{"model": "autoregressive pixel model", "dataset": "drawings of small networks of dots and links", "image_size": 16, "vocab_size": 513, "norm": "rmsnorm", "norm_position": "pre", "fused_qkv": false, "layer_scale_init": 1.0, "inner_norm": false, "learning_rate": 0.0007, "beta2": 0.98, "epochs": 3.8, "lr_schedule": "linear", "warmup_steps": 580}
Rows from block 2, named by matrix and row number. Rows with one number belong to one neuron. Each number is 500 + 40 x the weight over its row's rms, rounded and kept within 0 to 999. All counts start at 0. Numbers have three digits each. After the name is the row's rms in percent of the matrix's.
# fc1: MLP up (model.blocks.2.mlp.fc1.weight, 1920x320), inputs 107-213
# fc2: MLP down (model.blocks.2.mlp.fc2.weight, 320x1920, transposed), outputs 107-213
fc1.1172 073:564493530502483484504483539478495428523466467449458491483510469501472505471518438464538491503467517487534459584491550443579520534523405517498518506497531467494543441501554536575456481437505447516490482566486547533482516537533537408494524485484561445549526467548502474433439513584459503526460498569496533514528440445478440
fc1.1173 077:533486556610523470476508460508479489506460477462397526482573496515508475509505523434522510503426497521475495538558454478493477553465563460538552468517553443515492503535500434501408473521499493457459528521565573509566517491490483498480515479515509496500644437545486501559471519492557521478496487382528497485528474525480520
fc1.1174 100:442502494478521482528441553483620498461595452469487524465499536455461533465499518478467496521531554493489467491476478491506500465520443424445504481491492532418511520479394531434496467482518505458529454469406500517544441515569511506509426462440506509491491479540469478422486413526460463501512470493444540450583532517544529
fc1.1175 065:500544480550623518561480553546516496548512479449495498530442521451478514550534503508497470559512521457493528501516521517529463459417460397461443473564494575459529481423481439543550526587456502484521535488497503532495497523572535403410549459489491528537424447462482475524508413477509467480499553457462538444496521563514529
fc1.1176 076:494452547514523478482476487534476489548471557475477535537591492471474499514534536470525511518440551482477494515512453484555491457509457512480502540510510559512543534550454429555480494530506505430421600543456441518369424490473460530544486478529499533530551469489485559484497443507533488503528560522428557500577583567534586
fc1.1177 074:492464502497491492484511452473498537453421487510527414497506492482494504485463497511574514547599538484440497477524511419477475518436563591471484521540530486520442465529483486511548433540499479462531557495573536538484500547496449506467541465423434536472564446541534541508504520579511545507571551512504508493501487531467436
fc1.1178 092:454496473563542478531533581515446511489454484554454547484534573487516488495460499474480473467526546466516503520552529571483517486470540476531461434473556450479506488511498425444522539502465415450561551494595528545511499499492499440523539415526478480501520543510527477634469536457564539459504494448480485456458471528468411
fc1.1179 093:515515534423404397543524499507497505482572517493528519460479518507438507474469522535549439457436508499511494471456484485524569546482536606471513493528410462517508518542502557497531519485455502497497484510524514511503496443494525520522466524487532508498510512462520498578495528458472493553446487506555527515480581446523435
fc1.1180 129:479450466441486524455528533490537519492607427493486529420504572437503521513462482505533480497507539504521478469484433459508496471489486543425512515532480533472548524546506539551485540461540477497496541526462499495458484494529527547469539453454491459444535517533507512503472500526450457615565475544558512446491474509584503
fc1.1181 101:501465554501486498489490483455491565575560542538484440517476575406508559481502524533499493532429495549502512500465487509510505487544503441488465523509437509483536498521493499514510508570483491506413455502508504425488499435544478544547548534503463523458484457511515519578475493422481506531495529453515448508457537489516498
fc1.1182 079:507472552500478520544561476402463502489514511484489446504457502494609535422471510541542514527526508505500527489530513392482581463580552515477499477458479582567547473481546443447548463599550490522435498506523487533532480526437522558463467463473427495535533463524589537506488494514547519567517483453506476507535545483529461
fc1.1183 073:483454455535483521514469539493514585530424470563451496507488519486522496510506533521448491587547475494499512525494499486489509481520573400457435471444545532476466515511444416487512530520445489532456526499464521527499483515492480491450554507486394593486523481508504492554439533524575487530493482426524441522462509557513582
fc1.1184 165:463511519486406506491553515455495507479568520440502524455486579461515533465379416485551480447433491495528495478492499487564578518495468581401504511497478520502525542546550525563496477529491498521438506531457495467500526476488477481524533522469470480522477490519537528504482541475450499593485480533582508530456513471528472
fc1.1185 069:487507464527584504513545535518533521480508500512482443476451527502564465491506518500503511522598532441557512471476505406530434482504443454530431422466427573553410463484503460496550511473518491512506472473529466518419494533446515451437562421482521439482500498489481438555505509478513536481531585485537446411523475464512446
fc1.1186 075:547479559480438485536497458509432521403444502506482525589485497458508533447442516510514474511462581485503529498501595413496467473523555533515545506555477484582506476488486563565538517490538492538544548560525492487531493519487483531498542468488563460473562482454579503497506516571479480526498539499457473449509444499462484
fc1.1187 067:524491494492460450474444536476466512449468416474474403496517473454434509465494494469469492532495498518523515480530514517557423519530484386479513513415547482479521522509495537470522477500529465489533450494501566499515517514519531493497447489458445501508577483588585511450451491500459514499493445499558532483474451521511480
fc1.1188 081:518447523492477428471476476496510523545511491484519512462566485503523517514537501485523489560572530413458466470547579502496490505463570512487516489545420499506460495482524466455541415569521470481498456502618512533457493425464461515516438504487524529443470474526508581545471451484553511474538590473436557399499500526513441
fc1.1189 075:513456481453470437481451556444470545530503420491440470463513520495535515498492563481610452513540496486488477468430532417500485508502542484498483471477522495528585490503423517486507515481521495523532486533488483516496505516467480444533480523434493520504486448527504541516501519462522447528422512487495516484543467590507493
fc1.1190 081:524508577567450518475541553503521504520514533450487508501486503521575458451540511481439496503494438511545528492565480446560599538524576464490434543487563519538543486494475409470491492574506460507414533514550519569530475550508470521535550511511397454522547549547529461547488524515552546565500461536463489524549494479490492
fc1.1191 070:543486558475502493458404538439517528489518554547479492546510499490540476521551462454494553565517473492443460433523520465518490510419498550542464442449480560511473519554440570484502540499505463483550521525487540586424472545547486487545541538512516456482502459535430603486511467495549521450490580564504553435448528517491468
fc1.1192 072:549475546440536475473559514507554575523496433480491525484542483515554541474510496473486462504467490509440468515540583556518456498461445529520497521546551494472466484512485439505499549473480488503561473533582527568451476516452516504526548481455539479518523456520488545487485484522541472564432525580521522479451444484508498
fc1.1193 085:506499476571491386501518505490510520502507451445453496540542507499495509488511515436530457503500506453447502488523440501502482526503496524528509486535577436474497453535479470456477512538480499481444532492528550495441465469548465524508523477502457454535536458543501553440525484505536513502533579551496517437533540518486451
fc1.1194 082:494480506472430489455533478402493441470506504470471492517518519496546554443414431508561473476502492542552483480462484460560564544581477574473497528479514499495582459463540501566473451549519488529478470522468505506496479519492487486497396485443472428476505454543559445488505518535530532548486477563591466546511437468489446
fc1.1195 091:509520497435527470498468548497530523423485450526480450478528517475524469484552507444470525588536532516570507503519509485467516471479514443473468439519544581512557490512442511459491517507465428484513478533461508445540400528502518560505521464507457504489560506511485519496426429486487493531523481463461504405533464491577523
fc1.1196 069:526512481522482410510589528537514465514540479507488515510524488491577488536433536496564497504493460461538483519447541454521496483493527586410493513495504514457546508523519526524475556472467441494468570554527517532508547520462511485467510419450384521506535466517509501599475543448484487480549479447514489533443484469450468
fc1.1197 084:491486405529484476526489493515486453465553481492480473491472525486495509464529607510488471540507532489554512587466461468477481497434435466471502502549565420501510514504466514496547539509461515489516458476490485446519411495547507479567458440436422546472574433602485515510477511505535484532416493503442433462509478506485461
fc1.1198 080:490495531522466501499512499477624448502510514420481532426498520451487505475478417481550509457518535566525487521501432501517535485583427591428475474506474533473534484524541589545485516503577564522458530514500525450530468522535548490458468491423507533476426527507529466429477476533457467540522442524518455527483593488538511
fc1.1199 092:514477486476447503466423444506543574415471488543460546526477553447513485506463492505529455449487477503456478515491459452466568503444564538507526473517512473488522537562509509480529540500468471466522484559453521479474521524559468506528529483521546596525545465476538585504520463531491455490480536478530497435499498483534547
fc1.1200 375:542495557515402491473563495468486540522539559488494510439497538451501503496464435480575522462454497544527477455501485486502558524510565549441475462504439515533511533507518530575510452549517469501440510550505528484539560487461486521517484540485502493523446476489505483526500530523466519545482513446560531556491514475524461
fc1.1201 098:538514529460391473512476475463539454479559496448507496480504486454476506450480427529555482537555467557452503456537460452513585552495436522475508529494440530541569516545510540587494547531546551455428451516462483445493440476510510526501447520504528499493502465489486535469531459513406513551454517536541554534522542492517534
fc1.1202 066:538499480554426490491482547485516473549519473439468482523500493506517483446436415488506516490470510491515426545498500506609498541494453560503537482440523479495511537486555556566462572467549514479554477543478526522517511516486494467470456420483475492493603468529558485472481528534488502561438444506535521540368464444458397
fc1.1203 065:472484498445559491514534517544487520498550525513472482453516492506477470493497501483533529476449478501613537495476493530517526524485551500506461467531503463510529543581532553481536541489493534452544497499482510615580505404480455511576396445532480567398513506518567466501456475433505448512495487408475566499494456472477468
fc1.1204 094:492517502466471517490526509524532459434573448474518470424495541418448542451529481496518518503468463527459480436505408489506535510477483458500435586533489479474527536536519557468544515422568533497528429478462466503536426515518507499465423475446539489482496530491529507481547416497479519550468464549454452456490475504505454
fc1.1205 092:527518491501436481518486479426516476454578517455474502466497535464494499408465430499552507545476460499469484497422459450513523504506421573428462516491409552544507491490473555542492445472553544518483467507411481470512469512556516506535428514483487493493433482514498498457526467512503473595452508527513537523473508466617509
fc1.1206 066:484545438441469424548497577497428593447551495561517523436462503471521492490436478526515350501450463506485457459519525540497470528408480489549564522470537495448552548488505496444527531453528500486561477515489482432498511465425440460530536522482453597460452559512480584575474492459516522479498542504450484449462491531530484
fc1.1207 106:554450549557493481532527508467534500509430513531464516516561543507557487513540523405513536552493472510520505556491561533433520493519640612507510444460511520506534493512546567455430477524522462481493471539552539524575511556440524436486542463517430428504490484497481453570440511460599501502505492424503507504508516520509437
fc1.1208 084:530462522474425483503524557469447517443438467508459555499549534475503554479495523457560487437461435502468408492413507450498510531440604484492495525493494445464552528478429564514527451519501439456514471567472518466532466516465489500459437507471497457530472513503510528516485507509523518531484547497508492464461460444535472
fc1.1209 104:484487451543551508549483603487467547454426472521417536541510541502517505494492561504443483508452534521454474459533508510510496491473496417513537540484502492485517512494453457437530463487512438440580486502494562434518502463452465452508556480434462510404482495555504549565521487465522438484479501497509532469473483560486449
fc1.1210 079:563501491519491488493521533449516443566524560489489422445529483509608513498479524468462552511529521501526528518446508507429565539529473502480464441426578550545511506527546492474532509544469512505470452538433482472517444526493429478497502492492383477523466438575433500441487516525540512515471461522471483554496549554541485
fc1.1211 104:472470536479445524465506482513527493470458512506434524502558506481511474546435447498570493456437446530522485534521527532540542527421574585497510426556485465509555536507557541567487473559430437494479543547518537531593505486498522538503519530538568571483511522481491479431439497520466512477515503464604553542484497460474461
fc1.1212 070:424515527594538495532464515521527581484455432476475579524460635490535529472478566476411438465481498497481510492526472459492473444493534528464506522509540490444638485449449508430471459495507460450497495507562527522586512503449505471581485469495461509526565475501523502554501470471553480576571500473484434479544455547487564
fc1.1213 076:538467558529546498511476491490499580497460379615457524498547492451565510504528568463474487543483582519463462508452506502483441476456585450551495465432487517506521510523443504532493490468494435424509559556512531541549539567484500508522499487448469468480560514545517552531416487501565502480576544485450512451538505495494542
fc1.1214 074:500492474440504505538515536542492552482588399542411539506462511516494499486498519453475539469434539559498525385513445493562490514527485488513496560521515423473498510515492467555502531537455540461545543491487550518473498453523516510524516503508525539553508511542494467508459472498480525535528521500489534475571496533539557
fc1.1215 083:515437577527524524480506542443464533511473502526425504522585508491507514509486557363480479491474469482536519561514524466502496544513575486534504453489530531514477513528494463498463482502519453486538488548524552581567475487456455474500494456429506444460580508556531511561464512525593478467505466494493514464526480517506483
fc1.1216 113:571498477438587458469446566496507547478462471590507441497531490475535481506503520509506467563512497441431492494480506444502483495460586472489478461493566474530496463472469472415540444520578466476455561545588509538477520461508453479523567419497475515481489440538510502533482485544602458488524520451483476428510509537505472
fc1.1217 074:539465515470503535459514491495451588577488499555507474439467496497481534493531501466500470511460497582514440537457506537503572558496554470521503465515438496577503529437524464524505480546517469439471524527576516560544491499398447502444528515509560529429547410480423509560422471506477517442499534497462525482530468524514478
fc1.1218 084:473488505531455456520510546506482561557461533570426507485509507514489505468544476476476469467424436511431489452515512484540524488502463533479470574486556454491547566526471514471468523461449430501503526530485457506487514509470499509505614529540528485484577491483509536581498553440515497537449478576581508466526438532506510
fc1.1219 075:537495563533435558438476446463494514479515544566484466523447471467446494489462483520579530473514484463525523397541513437501554495541586527512419553559481584501447457541487471458541424567516500494503477507533503569439495506460487520416399505507514529496466473500561569463530483542459497511514507483464495496492559528479492
fc1.1220 079:450511486505388479450492559520500536476513528504443550518480507469537510476510405463563523484566553497467548513471532511525519499436543552513481515548463512476495562477553501535484573471456505485497580562505560435499500490539491428466603468507607461481529435470502466601453494458607540464478527437494517501457451500494506
fc1.1221 135:523532525497402480516527488499520459485567488461495522471508509442466446506453479482585527433519477506516486481511472457513522515545482547443514490530453514469531501541564547545517476544539513504417487500464557449506504484551489540530404466491488543483499495509487478435503513485440518508505471496535476549525553457489495
fc1.1222 103:507526483506428471561459465475487493397443507536501519532479546473568512491471434518590495505559542503494498455446466435551452542521478501522519481516467537523498514539451544506525609504492524486499501502450516455492460506477443480485536472533491512477512530446530547508486495466478560499489565500505473478419545471511502
fc1.1223 101:473515505493495487584460525468556490479591425549521555461503581484505516432511514500469514452476516563604484465471424555483490492542383462430503473504480499481545485557463560510454545475528534444510492491423498552529446476566522489459452470519446512508447506515532474404482465471467450582602473454445508514539500477518583
fc1.1224 080:570504518575502501537526525527498534499553488530398563559520488511470474510513487437496503480452567558455518406464479474501512502466597458551506459538539464544542525512525538515478460531465493376504562523547476547526562440485534497562468520427531476522512449505456530528545468463531500487512519481488581504574445491517545
fc1.1225 091:536462474514553490478481565505456541502436501493483511553515493491534485503519571506444457515442500531468433590558516508477502494459615501505531551467550465493519496479452501386466522511531468440472463516547545593584532558461489476453569467523478483426532469577484502499476488516570427493476512493493559461492480527489463
fc1.1226 080:462522458543450547575416494490582539462515488510462589480471507473444514470445619464544446425446414507475485462480458494526488505496528480491528609518478458411535575499467505485494448454473517523503436510499533451542529532484530514504421520451534558482444528495536505450498497459472455540448477537514461510508485472546578
fc1.1227 068:557519546511519487527521538464426485505418462515452498535513510489538547495463468471483405524486449533555489466472525526487503504459555556523495429505554445472531450446492496460477518421519476480508445519503548477564520530496510488480567395479509470452537472523462494521470505504564490487533496491470536489538440470497441
fc1.1228 091:533443469533589500530503555493437570518430522553477526499535508515510506555437561496493500483458528472462450478469544534458510449436603509553471489504490485490463547499474520427491533510471444431616547523558455563488524516477484513528562454527479490484519496488463521575503502471519492491506515452519560466427486561494469
fc1.1229 080:442480514507423472507466515479502450506563525462495508520524560486520557437514403482494537594454533544374460493512447575511583568469521490500454509477536464517579467499507519516522493418512531473452433470420508529579461482523474502483443460502453450493552509540472495530487452531539527570515477531458548500510480466514522
fc1.1230 070:476504517507552496519473548487471546487465500484492521463501532463444513542533436443521532581494489479449494525433473497456451457472497501469461512557523549442476503521434505464518514554411477494492538490456491430520496512503504417480549540488453436500437478498436536450475439441502442493519490537410565452529533528556490
fc1.1231 148:522465561472511443415506542467550580458529448477462507469563575425562488506480522472556474532476507522490434498484519503523543493427525459455487469514450578476492511546479509514470487432513462476471437560451557471459504469492521519435511481481518500492449495519507525487517438494548456564547573511512527434516503476556483
fc1.1232 077:478424508487504479525420526496553521509572468516432543491567515456499541536511541496519512536497613477458455515551480532511504503500486447525486531494559506488514505540537471530514525522506514457484494473472560521488510473577507494459461493520551549497464438521522522492459485534437487529497486470568498421569463525506534
fc2.1172 079:518507500559519505480474471610538551498538531507494521539491410518559326519505486548539544464548524506512586562454429501426523558481531540534460462486463434467466490504553501500470502491542469390465506477503499492479583525584478545499449553539511489489479566449472511463508582478514560502518468473537408523490491507483589
fc2.1173 028:500537514394512373535488471527496489451577472476546529527502495524544553596496537539486471520502506512463467515468600513510533520535506501489524544489467478470569568550462483507499562519448523454520557526462455451508460539497416411512518507494467513548567566528478530502509468468438493471545517618449532432484532510484530
fc2.1174 050:526515554524500464478556485431506490532544463517499477443497521486471564439526469441440548500493530600534469493502478512478451474471491484555526491570472484521407431491441485546513487528485488508503596508544456463501470461558565439532526536506568483463486448524463494566549464518536570502542532388502517491529504502514513
fc2.1175 062:514573506470546534456433486580544531488492512481499449478564553477502377496494453488550543459532503542569528498496398470475550507492499540534477465479455461447459477497473493449508428497468543478473467469510473526489579446495523505490439502579520533522457492437474519466535506475500477488487491470511450501481536516518528
fc2.1176 052:417473449510512547571497573429436480540494522535488499492504514463484560394524478505446471544447526473594437491539486548523410539543472408419479531458524540586486457495490523487517485437491504502513397516502504453490485474491554474589515429461477424502529432504533464496539462482508490499429476483456470462490475421486509
fc2.1177 047:507541532503486500552449525471520447536510452526471477466472501455539523530531488464536462506493497528540434457539549506518454429479514513492488530459544531559535456483444486526501551494583461460535496544480535514562529482448475543487521530479454489448456431502506475516501571556480497509466466470533432499593451543486505
fc2.1178 054:496531496436518533527463448607544561442476551485498547558543485542501431503457520522516512440498485538498567568490457440497482533511513562571511530551521484464523450544537489488478473457522553523521633446556521513458523560507512471515469503476521462499533535418484521491499492509568467507472499518486483525557478493525489
fc2.1179 037:559527477517508540496552484522485474552477482580570481493426419512519580450463566526463573435584531478532521502503490492427489495485472554478503480560518486476406507444522497446500425502501505487612481557502488470518580403516611519464487509520484404518512529508545458501591553511526497573483459499441499548554477490525503
fc2.1180 111:461422454533568496463489542508577566505477479497512548518546517467505506515456533497564505417508506404558646533517508498482535531515491475474514478498464559407468464515473496478492479458506463498503520472503512487463541465550470542493470466530481480503493517482475496491519479460502494533499518428497532545487476505547465
fc2.1181 055:510495519500520466520507411491536443539497498479488539500511503471498544487484508588468503476505467460515605565459508489506533520527510481514525493587548507525489439540502499541532469462525563570483572497500569520537546560512564436550429496512520424470544539482520521463523487542484496518467468489434466519520495511496476
fc2.1182 032:496505430507507477531456556518490498547534478455569510419513478508445424515467435423473491468502553468467537468447428467509478514460528464506488542516485495505510544471482437498467490504553524432442542470524495459521525444548507479494437432517527586539516493440500505512481460463537451487536392463585470509466541527487515
fc2.1183 142:550541504489526544504451411561515570489475526477556589566505480524531371520487487581522479491517511448499505531459449393499547531494507535497505487493526482539472515516512510499504479496556511485496529486500509570504584572518497476522511518508535459528510527428524531482479519498489486485470483500459416516516541503480523
fc2.1184 081:482512524462443415525506555423565453416490535428489530460508532509527503452471511502522432542502497571426473548544557506559513451531508546475514514550503524474444462576480450477496528486442491548524487549566494462486550455444511445469506481454517529496533471531511479542508499466505442513499502457560485462531508489497485
fc2.1185 036:458475530499501506510486495501546482543470482452438565528483519491522492535472526529515511438495434507492481562422461543491496453514510520540561534517552561490520432538554514468501513454520562511531570498464490486486515538507505418530472488530453521511410501590517547467494429459528444474559462516506593487458516586509511
fc2.1186 046:538599498469479518509464486572548460444529481466513488429566462524529385508531446548501492478498552557490530505521429461487536537500560505515456441525524453509471477463499489506462490527513536470446541440535483535496465479482524545494481538492518508505453445477449510534460542492527498481545511451515387480582555477471576
fc2.1187 035:522476500580491470531551468458416486575518505492444464565445471542566500547542492452435490526436467533479449443494479482487455531514549535556483483387508520530521543487499500514479594474557524503561506553484533540540515520432449549572531475437424478482458551538517525478533531547470536493467444552519464503516449452482472
fc2.1188 088:516467490497411475509552487444461442494481448525435431509494490505508535484511515483454454539494472563474427489542518542554492503500493509514492557482560508586568548451544518533516511493520474542503461546504463495583430484479494509503477492481474511507569448554507515504535503483462497481483489508513519535475457503502517
fc2.1189 100:463499448541472473511492548422500503523458450476454438406504513425498562509487471503479450492467528501443498518491503615507433448517485438519510507472492527487503475478448538492498552475467495530581485527492477430510494469514463424471474466461499572534434454617511460532486441532469488491508482523548578498486489577515444
fc2.1190 031:481413423486518485598443514519470476506530535487512480486443499518499554549460554516555438525486489449523458517457507519464418481585489493473456572500498473523481483485505533522535524458454513541537478484451511388490483438447541515474503446515510544448465540498634431456479469515450444544498528542530511471448498461556444
fc2.1191 062:461507472487451477555526546426456420419533470473444511474508511465540571514527458521465473545493489525476501487528538537569545468543487483507471520511507535537514448475475498570478532443483541496534498516479462471552463522475547554513500483467530499547471407518552503487533513564517472507506469506516499416528448540463503
fc2.1192 037:496429492611484502472479493471473489502489476451381475510505511529537477489542479435447465523547525511497458455528536487496465488521541488523478458470534553508504552487540482471459548536468459484514431519497513572519501505449451498471512497490506576492498431588489502495515486483485503450494456511484457467594493535470532
fc2.1193 060:497479522441494464426524473509614523537460488432484521494532459473474443503528545453547489511502476574465475569536556523529523560547501576526505514439523481503531576546563493444484449462508495491540484404547495509558462565516568480475424531483549499502590453526510518483524515505490520514515509489513487549503531527470564
fc2.1194 032:507526473497499509477465533475491538520540505515559457439533501511551511518525422571475553515520524490569483407484410500453532502486495461541450485491494484497509561465519501461533570515562444519469439511486467480489561460520483496524504514572491535492487460539473534495521496530457469520540447545449426500531565580503537
fc2.1195 065:547588563465486531438471405591522556511514491465482499455539439573528382543523478479486465515550473508546597496441463487502540522460545510541409439534510445465501494513541500499476490544519371463461531484486453546475509516514491481466513571517543549557439469503401500490516498498540522529513494520536523508512530516504534
fc2.1196 042:536516540493540509478517378520486476503511484484483589517508458463494583551479510486545490476454507472436552518471443494456507457496521500566555489555491472495428494465471501542550500508594552523476543478488526552493469430499490528552424483494524490401491546515590506426478544566498512504458496472436506502556502510473517
fc2.1197 050:514568494501522517484496457450544504542555529525526516568439482488493543506512551473409515508460492474512460484484482476508475406455524482476504487523505506493455506455431450487474507486498444542496526490514530508516528518527581439489533529453505523534477520501533471475496487569542499504478475534448504480589448487502492
fc2.1198 030:485490463524546541560506508411475524505437490511486446568478535473479511446486586497484494400476465484551394502517408468473488494479530492520499439544536523456551488517469511519530544495536394502491505531517531498557445553526530541434532473572453572436480484496489478540481501453498437445485537450485412512531558509481522
fc2.1199 068:496523520471531429520497552400502462503466511544578540456521494548501493515513482530450492529475520466491397504535504486586550471522540477451531514489515518491502549530516469505463523491462555507475479461568470500462480619550499518491525534450546511580562443490486506501519467536482512470493471567479458449517468464532483
fc2.1200 387:479547512551536492478503479486558483522494493440550496493542493488506625502483490464538571475546531406505570481512475498510536400475504525495547469554504513472434456511431463475495505468505516475518502482501520441472514397497519511491491502466479444486385522529536472510501512516520507526501501453524516482526472503523474
fc2.1201 042:479565586413492459453492528497502465398537452464550466506527534478475567507476514504539554482485463549450438471505493471519537462512498489552540555496473546496500489531551497481522409533480610577486501490535474423432502524458525468536448490541509475504458455481454546468524480486486447519527537559498505476468518538450517
fc2.1202 040:493486533495543478521485435455517471487496473498474522527484463529561489486523549540514421474425555527457448569493479581391407504500482514567526516559527440463547454536493513546547564521581485452516528494521516521474417556559458480524533466489487490413549503553562476474515568514498517484466508530473475503528541503419443
fc2.1203 041:517539480498520488522465425454539532504503538478501559511478454462513449524478576494521454493467530432457548526505532521499525494576558513452424449486517449451481477519488552460423440461484543429507461480515476545546523557551474449444499506427546496533523425527510480496465477513519534554503452550512480466515474485463447
fc2.1204 083:507511495520491528487453457527526538521490488499522518499497443544545415506498482579539523462549519477514604553450459541450548493465531540532472491556500477457459463532479501500469508475543469443537557475502482495492560532578498483516475562493511480486450534488498494507514543530514504497504469479524387546495514567503489
fc2.1205 120:553552491543477498498472449539499524513515507551521521543480442537540457551512466590453470502509518438471512521445468440495539508492515520509495475514495474550566516461492519512457542526613469520505567558474527577581537627501470498558483564461474424564512525477488519511455552559471505484502431550417463539528469493508536
fc2.1206 072:526517500571459493516515428474510455529463464468423527561469526528542646532522437581517537502489498487419516498449514472502525523506498499538595503470432485556554507499503439605546542491519497484536572510450548510502521486496536551480514567444496458421456549584482509499457508515474504528476545538511523516509527490445474
fc2.1207 055:522501540506487519444490524460474500446455491521478454490534536513576514513490457581525518493498457543578438443505512491468475494506511521505544470497515525498420515538509515497487567514506527495566578532511501460476531427504332471503531467504465504426433504589499515487519533515490494543520458494502509491467504574496420
fc2.1208 080:530556489521455486537511398503537446445491444489442536484497511473578566563495511554542535478499468540426503571496519503484537508449506570552518560520530454477565503497467473615495513519511571422520538513464468529572445553515511491513455566470522460453457456572510517489545474503516475544525502526462525516541497483465504
fc2.1209 067:477445517510504485445500549424542576509484541452529528548489476458497506458491522417499493463496526404557586449558521471518443468554539556448550484502489566431420491516457479452499481456493480479602515498552547480428560477482507485519560412499499442524466541519563465468518506518532504526490459446576541496517444516501499
fc2.1210 033:464500461485519528443449436517537478512519481489489494502522522527504570507487463425550525477459550435553611516513399465493591504449519520538502486559506434471445451512393487502461481514538589439486608428512494579499486522560536588505490560503515475512522504523561521483460522544577515501514474520453484457549515539548511
fc2.1211 043:529476499546534516550504489451470497549456488394557524436529497502535549468529542498452490545504582483533480486553498539501485504453509474481477477527543512529435447536454494490526530486514488435446480509510393487518477477525501454516534449485469425454532451530589515538503522425581521553495458465509516443583512484535450
fc2.1212 086:503578566470513458505495442563581484459477459478510506514540494535500536501515463506577570445531468490499544522480519468514533460477485563545539496549508526483409423540455447499461470497528564499523634439506516496449530475495540496514518559523509433503424559527506529461438545479557506512487502479495487470570481495502511
fc2.1213 183:519566522494496499478469422580594561450494450513477545452543436557578387540523472590589525485526447519474555557468464497472550532446495545577487474522475450469506498556504456547499533492555465408481573486468460558476537528533467525487519577522480482481422529533429518513441569471518522528537473474514469544540494502483530
fc2.1214 053:500431498575493447524556531402452491516500501543496467480489546502463585449484569501475516457511472538453481504551538575486440503472452497529535491472477494477468465546545503564504499524427475516531484498538456459507530399503507560498502504537526490420526576586472500501562491496471536500518527495516591570477512450474458
fc2.1215 043:501465503424503497478419477491562467442507472544542508426491516508464520466470535507519549483496489537492534501448502594483518552543438503556485565576505456446502537571539517468516463526446528449464548433504523503452484454509498486489443518536578557439508450525488525436515497513547511492480527560491552517479537505460474
fc2.1216 143:515530530427526520482469513574552561458482521488546548450582513541512320522510494579558529485498468521531483523461471506507556552507528548523468487467455474479448512563539525476476459491488513429423467443519485577478592570521447449495474503534524521516520469382448505466490505445519511468527472475491427499456524487514541
fc2.1217 044:520512499616535553451506499506521518500478499442524521406507481520524545472506505492503548446647512502547581525502462543498466496471452532505500477482451470495432476502468507463505481465502509475580458467459479497498497416534521491483443492524484509482404492499492501438577508495480500498521483471480507542440490481536459
fc2.1218 049:518440543573472422462592517498543483507503484505397528460446504482448556466498538454450552501501484546451508503477611490514449496470514517517516494531500562574528509476510477517497465458497499551532617474532513488516458547489594559527532565510502439546499567569499482538476485484544547544535511465437514494522471453543501
fc2.1219 029:486491523526468560464459500548495531509594472590552475541419462484490444510501467528501470483511545481544516461503511528450456562487480459494429520494539522555502443549582501471543454491501508430539429513496539556510543533507462452473515568490536573488517527391490474528493520486460511482474465521518417513410558542440504
fc2.1220 034:533512527523529476473494516488556548557509506549543473501496475544515529441500492538587556472570435515505496510462469448477551503440469549494503450588508517478475489511498477499447475533542454498485595485534487493469523569590514512499517561512460538496484495588454515522503484476576502455485543526478502516509502517546450
fc2.1221 034:500444458434522454539505580476424479546466454576562471477564520493518602547430505425467451564514518501584452573567516529469498431505437511400521485536531483512490492505541566501483539534478547484505469567527522508483462419540480429456533465453514541441481473574531479508469483484472492544447496494529529434537474528515454
fc2.1222 065:457487540450517500490550452478521466496458465483437517484575521519474529527476473445496532491442526430516541545451444523520518565511515514533555472542527513487565582491582486516528511490446478486499530408476514483488456519526523490515381525469421524485490521520486530443522476493483536469501531472514489558468468410524528
fc2.1223 049:481585526478528466527478407570625485472504513469518535506549486500504420469477460498534478493499474512501567550505492430524508510522545464505488501570537473488504444522458497524518509535487487548503567440580480486509480537514548485509519498528547511520521482471514498508474479433514495559474490444508511475530530485486525
fc2.1224 041:541472503610535497502460421514510514500510462557503479513456440494525442527507497513520516485534536522537508502457456519422534574436450499550479494517510464521500514496547526479484470503523452473529420516428548571545504512526500468487410541507479549428504600463480505444535526512407511501521510527498449539422475459527498
fc2.1225 046:524442442577516494499467518433529428525471500494446517531500516467500584493517458427557517482518536465464590521428504474466436518472523535490496484451494555477545480449478491525532517488510451459521471500443505463504506384464537536531522451464499511465415471527529518442464506436507482505493522433485532500532557482534486
fc2.1226 058:515521486479502577441478518467473496454464473486482437444513480490516452507522542576587484465474510515517394560474500527457486565533471458600466515465514479589501545490493527472553489482480495494559471512496471526523502536461441482558458484517503572460506424505507534498565528452483508467474486523534513524478515533499530
fc2.1227 134:532543509511511510484471486591542596488487530512535513465558446528534340527489466596542504471551488491537547522458456491459539539487490537511458428479446468502481512559540499480485526460509443442485474489487477545452579507550443503487501514540482516503453554457409501473519558456487471504528470480546449553449495480469531
fc2.1228 043:526508480514440430511467540474535419532490427450389535498456488565555519532519433505437514533458515566440511485544585561528430480580525480526474453458516494519567506449528458573496510475477497475561531509486498441502454489450565485539540499454544523505465445531491509491496505530503465523509490534511534409532485523488552
fc2.1229 038:495525558548489475527479468420516583495477612527518546446527453565557392484511457563564470494520446548512438514504469506494455457559523504558446468479452525523447447565533534416478529533536428489528497574504467532475592512482396458533526498531494561408517510569496543467480506507439514472527546492553518537467478520501522
fc2.1230 088:525554480497531525466464445650551549480495512498578540550496473502536369513483524573547540453518511461534555525467433392472571528486517541488496492509502467460456473478498497476477443474528510462475501468491521568517587538569517539455451545541499492529493532440478508433504530501517516526505475452522432543511522477491543
fc2.1231 192:484495484499458481480534439548534459483472458457418475482528511458517512497508492549603527458492496610468555598515498532506526555496495519600526560490492454462540445512479509573529501452488533455522524457514513516547464450512498503491439499482485472420485486534518526484495529437506509522494477451534539502541465533503482
fc2.1232 057:465412505567459471553558531456423447562494490494434510569470529493484625486478481391404455530466504478461515501549530546496504480558506529481488474479496575537494472475537542495433432529479494549523462533496498500593481510452609522500519496436513480525545497526566448533483461538499520511443566531517498514548475496478516